{"win_length": 512, "embed_dim": 256, "encoder_norm_position": "pre", "encoder_head_dim": 32, "encoder_num_experts": 8, "encoder_positions": "learned", "encoder_pooling": "mean", "text_encoder_bias": "all", "text_encoder_parallel_block": false, "text_encoder_positions": "learned", "residual_init": "zero_last"}
Rows from block 5 of the audio encoder of a small contrastive audio-text model, named by matrix and row number. Rows with one number within an expert belong to one neuron, the router's apart. Each number is 200 + 40 x the weight over its row's rms, rounded and kept within 0 to 999. All counts start at 0.
After each expert's rows are labels from the 100 clips, of 14848, where the router gives the expert most weight on average: "strongest on" is what is common among them. Only what is clearly more common there than usual is listed. The data: short made-up English sentences, spoken by a formant synthesiser in many voices. In brackets: how many of the 100.
# router: router (encoder.blocks.5.mlp.router.weight, 8x256, trained with AdamW), inputs 104-155
# gate: expert gate (encoder.blocks.5.mlp.gate, 8x128x256), inputs 104-155
# up: expert up (encoder.blocks.5.mlp.up, 8x128x256), inputs 104-155
# down: expert down (encoder.blocks.5.mlp.down, 8x256x128, transposed), outputs 104-155

# expert 1
router.1,158,224,165,171,235,272,197,248,105,182,125,192,238,228,174,211,130,189,164,290,160,201,140,127,210,252,235,236,166,194,210,183,153,156,196,198,260,170,195,252,227,237,196,158,215,215,243,208,169,249,237,186
gate.4,164,221,165,270,194,229,166,130,172,189,190,178,225,211,180,208,187,242,162,280,169,236,198,214,184,176,239,210,216,194,246,215,224,147,215,296,129,249,180,139,147,225,204,189,199,145,187,217,197,143,153,205
up.4,226,174,234,149,275,202,244,224,204,174,237,182,275,207,205,208,173,171,263,80,224,189,191,180,219,199,163,181,234,147,166,239,217,226,199,150,277,186,255,207,188,212,158,148,200,282,236,184,200,196,198,216
down.4,248,195,192,170,192,274,153,153,268,209,204,292,189,179,220,205,185,211,218,177,183,257,186,239,245,169,135,255,196,155,201,220,237,173,179,227,191,239,206,180,164,264,193,185,234,245,183,205,213,231,126,177
gate.5,199,227,198,128,286,233,186,249,195,140,217,231,167,276,189,147,194,185,210,217,227,233,259,224,201,249,192,195,219,192,258,161,148,122,194,217,171,205,217,176,149,174,173,201,198,208,197,188,219,245,173,142
up.5,238,163,217,210,149,194,203,161,221,180,148,126,279,130,244,254,151,222,204,197,224,241,157,204,206,160,258,226,206,198,186,253,233,256,176,156,265,223,182,228,208,186,177,177,216,140,199,218,204,137,302,194
down.5,217,173,214,189,246,185,190,147,193,292,213,162,176,95,214,179,203,226,226,198,196,170,213,161,239,218,230,140,215,186,101,193,193,291,245,196,190,191,216,176,184,265,213,260,195,120,163,231,220,167,223,265
strongest on: /i/ (97); reverberation (64); /tʃ/ (40); "beach" (30)

# expert 0
router.0,294,198,280,193,208,167,224,172,191,192,208,216,233,217,209,190,100,167,265,230,240,193,229,155,238,142,155,199,213,191,217,242,175,223,265,248,225,235,219,195,208,229,185,220,161,188,186,144,192,176,119,193
gate.4,186,311,162,170,178,169,235,194,236,223,220,130,193,171,231,177,213,318,164,232,178,263,175,190,131,264,161,208,203,184,240,228,158,211,155,92,175,184,208,200,215,219,147,199,148,163,224,273,161,225,254,229
up.4,202,159,209,283,176,284,166,201,176,164,173,243,174,232,118,234,209,180,218,177,193,195,189,167,273,168,247,206,270,246,231,151,193,177,188,302,199,158,183,283,229,142,168,236,179,230,210,187,149,174,221,335
down.4,172,263,243,231,201,239,226,270,158,173,164,232,196,238,188,248,164,211,244,184,267,250,240,146,249,225,174,206,227,225,261,203,190,216,224,233,237,225,259,218,198,193,202,245,244,145,179,168,122,186,110,168
gate.5,191,204,220,128,195,195,227,205,210,163,196,219,224,99,139,111,237,224,196,128,217,193,180,234,226,199,160,217,251,163,189,205,217,249,162,268,184,272,164,171,197,178,170,89,110,235,189,144,200,203,142,172
up.5,198,171,185,115,163,208,240,151,241,224,229,215,168,129,189,174,214,197,144,238,283,121,133,320,173,127,236,201,224,185,171,202,209,220,186,257,238,239,200,194,212,198,149,202,112,108,197,204,196,220,214,169
down.5,166,185,219,196,152,274,234,245,158,91,255,165,275,193,226,143,204,239,226,152,252,237,186,212,174,216,238,123,254,195,133,224,202,267,180,211,202,187,195,153,225,183,163,185,232,229,144,119,206,219,229,193
strongest on: /ɛ/ (80); /z/ (77); "is" (46); "where" (43)

# expert 6
router.6,131,246,229,187,211,195,221,225,161,201,165,282,180,163,150,167,170,240,228,234,165,232,254,238,222,285,120,213,225,166,192,263,155,189,215,223,207,178,208,205,196,213,179,141,138,240,281,177,157,144,219,225
gate.4,167,253,217,215,229,218,222,238,138,115,147,153,185,229,170,157,135,214,219,174,228,238,201,211,214,162,237,237,186,138,180,125,186,197,244,188,225,269,245,216,161,172,187,208,240,186,275,207,67,116,143,129
up.4,215,202,249,204,174,278,205,288,224,175,271,213,163,183,204,259,219,164,159,243,221,224,174,146,153,204,146,186,238,239,198,324,227,203,171,194,190,118,206,137,252,217,183,209,230,219,202,179,250,171,183,217
down.4,170,170,245,247,159,289,152,247,221,182,166,222,235,219,157,177,207,203,171,121,206,210,165,216,184,175,92,191,134,256,216,184,212,197,244,202,226,130,222,174,230,216,178,191,195,230,182,199,151,210,176,201
gate.5,266,199,139,218,201,184,169,227,161,234,271,169,260,138,170,215,232,190,179,237,145,221,150,147,236,222,220,219,115,228,224,194,194,194,184,204,143,197,212,213,171,106,252,184,257,216,160,196,195,165,176,236
up.5,274,203,215,179,213,197,238,175,145,260,219,151,148,176,227,210,263,208,222,202,134,195,196,233,189,201,217,172,179,145,186,226,226,172,188,227,129,165,179,267,118,188,260,203,252,183,180,221,180,135,137,177
down.5,240,203,206,172,204,181,178,174,262,215,301,219,164,208,192,198,177,258,167,212,133,209,133,78,168,228,171,225,208,187,266,197,153,176,146,214,256,161,265,198,198,263,154,176,252,164,160,179,248,166,254,156
strongest on: /ɛ/ (84); reverberation (77); "where" (35); "again" (29)

# expert 5
router.5,189,170,242,175,185,197,170,226,242,160,177,189,201,252,154,200,258,238,160,214,199,139,197,168,249,224,282,247,121,209,226,139,192,248,235,205,147,139,265,168,182,207,180,205,231,187,218,212,227,158,207,219
gate.4,209,173,246,188,204,260,241,224,210,260,246,157,169,252,172,173,165,146,212,236,179,215,231,249,242,207,238,230,136,181,259,164,224,244,200,264,160,250,196,287,183,109,148,240,199,257,184,125,184,250,153,246
up.4,217,172,185,187,173,161,132,166,117,192,182,248,204,258,207,210,306,166,168,207,224,156,157,198,218,140,150,238,181,132,133,233,255,186,196,251,248,243,201,201,224,258,228,233,254,133,146,240,198,146,188,201
down.4,210,203,199,172,184,141,172,318,231,217,166,139,231,140,177,222,275,238,172,220,246,157,207,215,158,213,188,202,172,224,187,276,192,232,233,170,159,219,216,196,183,210,233,206,125,165,284,179,276,220,237,212
gate.5,233,212,191,168,153,149,182,296,200,189,167,96,174,249,220,170,216,227,102,223,152,328,243,274,241,168,125,260,263,155,215,182,119,211,182,129,233,199,187,151,244,133,217,198,193,228,199,214,226,254,206,199
up.5,190,212,185,105,148,207,202,233,255,170,192,179,228,180,211,130,141,245,153,180,124,288,186,176,210,198,146,143,278,133,217,195,197,208,219,145,240,199,162,251,302,150,185,236,236,176,241,229,190,196,160,191
down.5,201,195,133,160,164,97,182,205,232,194,215,179,163,189,169,170,232,247,167,154,181,176,204,193,188,186,176,186,87,170,154,239,189,198,250,266,191,192,257,183,194,196,150,169,249,193,191,223,307,235,208,225
strongest on: /ɔ/ (76); /u/ (73); "who" (62); "ball" (38)

# expert 4
router.4,174,180,164,206,202,218,172,161,157,172,278,139,131,278,241,238,197,232,212,196,153,271,196,243,219,201,205,151,258,189,259,200,228,178,198,203,223,247,207,191,186,247,166,145,181,160,156,272,221,187,155,209
gate.4,161,97,194,206,143,218,223,195,157,276,209,171,260,156,212,251,178,182,239,154,184,196,198,137,189,201,228,213,281,187,224,222,192,229,212,198,223,161,190,232,219,168,187,115,175,184,189,228,256,166,220,223
up.4,197,237,232,114,139,201,240,251,148,220,169,222,295,198,176,198,169,272,248,175,265,234,264,209,130,205,225,176,229,213,140,225,201,191,193,189,214,214,213,211,213,190,187,119,215,208,161,202,197,162,159,236
down.4,207,175,207,229,195,178,273,271,214,192,181,193,191,252,173,141,200,232,179,182,103,226,223,168,202,201,169,150,216,226,242,251,191,186,244,163,193,142,190,164,208,151,229,221,261,188,128,144,170,240,250,201
gate.5,253,166,217,247,178,96,206,227,190,234,199,191,230,171,238,233,278,191,208,171,278,179,114,120,196,236,187,259,180,280,322,153,194,171,208,204,227,188,162,248,222,188,233,243,244,198,202,188,255,204,245,215
up.5,162,233,178,158,215,201,200,245,239,196,246,174,125,212,191,206,170,219,195,220,111,199,219,263,143,210,137,160,284,172,73,266,201,199,171,198,138,236,210,169,202,201,229,263,190,206,233,203,147,173,124,172
down.5,200,241,209,195,197,183,257,244,174,251,183,199,184,260,214,149,189,259,218,156,133,193,222,172,161,211,220,184,131,260,128,284,193,176,209,164,129,222,205,174,235,234,181,222,183,223,222,180,201,233,182,200
strongest on: reverberation (83); /p/ (70); /oʊ/ (68); /ʌ/ (66)

# expert 3
router.3,273,206,155,260,230,130,165,172,192,259,158,222,186,160,219,201,230,184,153,182,223,168,195,148,170,196,163,136,171,276,238,161,254,167,212,154,163,168,215,259,287,160,207,160,248,240,267,234,267,233,235,217
gate.4,259,170,185,203,111,244,165,265,153,172,197,232,223,222,214,212,305,136,215,181,178,187,174,188,196,177,203,205,227,201,235,263,200,272,181,152,222,131,145,279,213,188,184,220,272,263,203,155,221,174,201,215
up.4,233,211,229,186,209,188,178,250,129,179,200,223,214,172,174,173,180,140,193,236,217,205,203,259,190,219,247,209,117,234,267,247,210,296,192,213,207,128,222,194,224,109,201,185,275,176,197,223,230,187,245,217
down.4,255,190,148,221,187,263,187,201,227,163,148,229,220,133,155,200,154,141,229,197,143,187,211,229,179,179,127,230,117,196,132,218,170,140,200,148,118,157,288,199,265,229,171,242,103,241,260,167,259,186,171,267
gate.5,269,196,271,197,201,179,198,201,221,222,204,186,139,216,189,148,145,225,250,209,207,184,184,233,290,174,158,183,145,268,219,171,215,253,176,150,200,205,195,162,163,208,241,189,296,190,199,233,204,172,165,238
up.5,185,174,233,233,196,156,237,114,201,257,187,231,190,164,222,228,142,241,165,142,206,212,253,160,261,253,214,258,226,215,216,230,114,193,261,183,186,243,211,225,109,150,187,177,278,221,230,228,195,157,260,254
down.5,258,231,213,193,208,254,208,102,156,152,142,257,275,237,177,229,204,236,200,209,234,213,202,258,170,185,211,234,183,232,200,187,197,163,189,207,148,263,167,206,148,181,104,219,227,153,198,167,155,166,303,207
strongest on: /s/ (93); /d/ (89); /f/ (76); /ɔ/ (61)

# expert 2
router.2,231,172,144,139,170,190,287,212,229,230,300,126,165,134,243,187,181,166,162,195,181,244,246,258,159,157,143,188,217,224,227,171,203,181,174,226,233,174,244,182,163,157,218,300,219,164,163,179,218,173,231,159
gate.4,259,218,237,79,239,124,247,178,158,205,184,168,190,177,114,227,164,221,251,106,198,232,246,224,217,162,205,249,161,130,239,262,255,193,226,200,181,187,181,202,163,209,187,142,235,200,197,196,195,119,225,314
up.4,218,206,158,308,207,158,204,227,228,231,151,195,132,230,238,191,245,222,226,267,266,131,190,187,184,220,189,156,178,208,192,179,203,199,190,198,196,229,257,240,211,146,218,206,196,199,144,152,191,215,170,212
down.4,219,246,186,252,206,170,167,246,153,144,241,237,194,192,239,228,143,219,192,175,195,191,245,208,188,155,140,213,137,175,250,224,171,228,267,133,233,164,158,186,188,190,158,205,171,220,180,210,240,214,218,249
gate.5,272,225,195,202,180,176,124,206,124,203,238,198,175,190,197,226,188,174,212,151,190,141,169,175,198,209,269,209,139,134,258,253,183,218,218,181,195,146,124,234,210,131,232,174,217,200,184,112,216,170,264,145
up.5,235,190,192,181,137,227,153,228,174,111,183,210,149,236,178,216,206,199,169,185,144,248,233,191,190,149,248,200,217,110,195,225,193,213,260,196,164,178,172,163,238,217,151,152,245,171,251,184,272,212,199,193
down.5,221,237,160,276,237,216,150,190,237,149,163,204,254,169,130,212,219,221,188,212,203,167,283,245,227,177,225,186,255,173,107,147,118,205,125,131,151,211,226,231,217,220,163,164,190,267,236,161,274,227,210,262
strongest on: /ɑ/ (84); /aɪ/ (83); /aʊ/ (71); "my" (51)

# expert 7
router.7,153,180,214,195,227,236,234,214,242,266,171,222,240,210,205,192,247,149,236,186,180,123,252,150,203,164,198,162,245,241,134,224,257,178,245,149,238,245,195,177,232,219,157,204,180,161,227,209,161,195,179,221
gate.4,237,268,174,219,177,204,175,263,154,225,148,238,196,128,209,210,268,224,203,154,206,207,188,186,158,211,179,146,162,217,196,304,153,174,227,219,243,227,168,235,132,208,198,197,210,242,197,174,159,207,243,118
up.4,176,244,175,156,176,183,205,158,210,200,190,312,206,200,232,163,217,189,210,274,234,209,263,237,230,206,202,295,166,237,105,135,127,178,187,201,231,193,180,211,241,110,123,218,219,230,208,207,189,218,184,185
down.4,235,175,267,211,157,204,202,249,233,123,134,187,191,187,190,222,150,137,244,239,211,268,160,175,141,258,194,168,128,268,197,117,203,167,206,200,219,222,187,203,261,213,177,254,195,151,178,184,238,140,271,121
gate.5,184,182,233,188,182,234,211,188,230,252,157,137,218,233,117,165,195,200,170,161,193,159,212,285,226,129,227,243,229,128,204,140,188,244,214,227,214,141,166,179,200,246,158,204,257,181,181,170,234,221,284,185
up.5,135,215,195,190,163,241,138,253,233,240,122,201,179,173,159,196,222,179,153,217,176,157,268,234,224,207,143,287,197,191,202,123,196,220,198,199,126,161,220,157,135,195,259,189,276,290,223,206,227,173,153,217
down.5,180,186,208,232,199,219,195,175,158,158,188,154,186,204,179,243,201,279,235,135,149,213,191,122,295,174,171,199,259,210,174,266,238,303,238,256,193,180,187,296,154,190,196,173,230,194,186,158,270,228,206,182
strongest on: /b/ (91); number of words: 4 (69); "the" (41); rumble (26)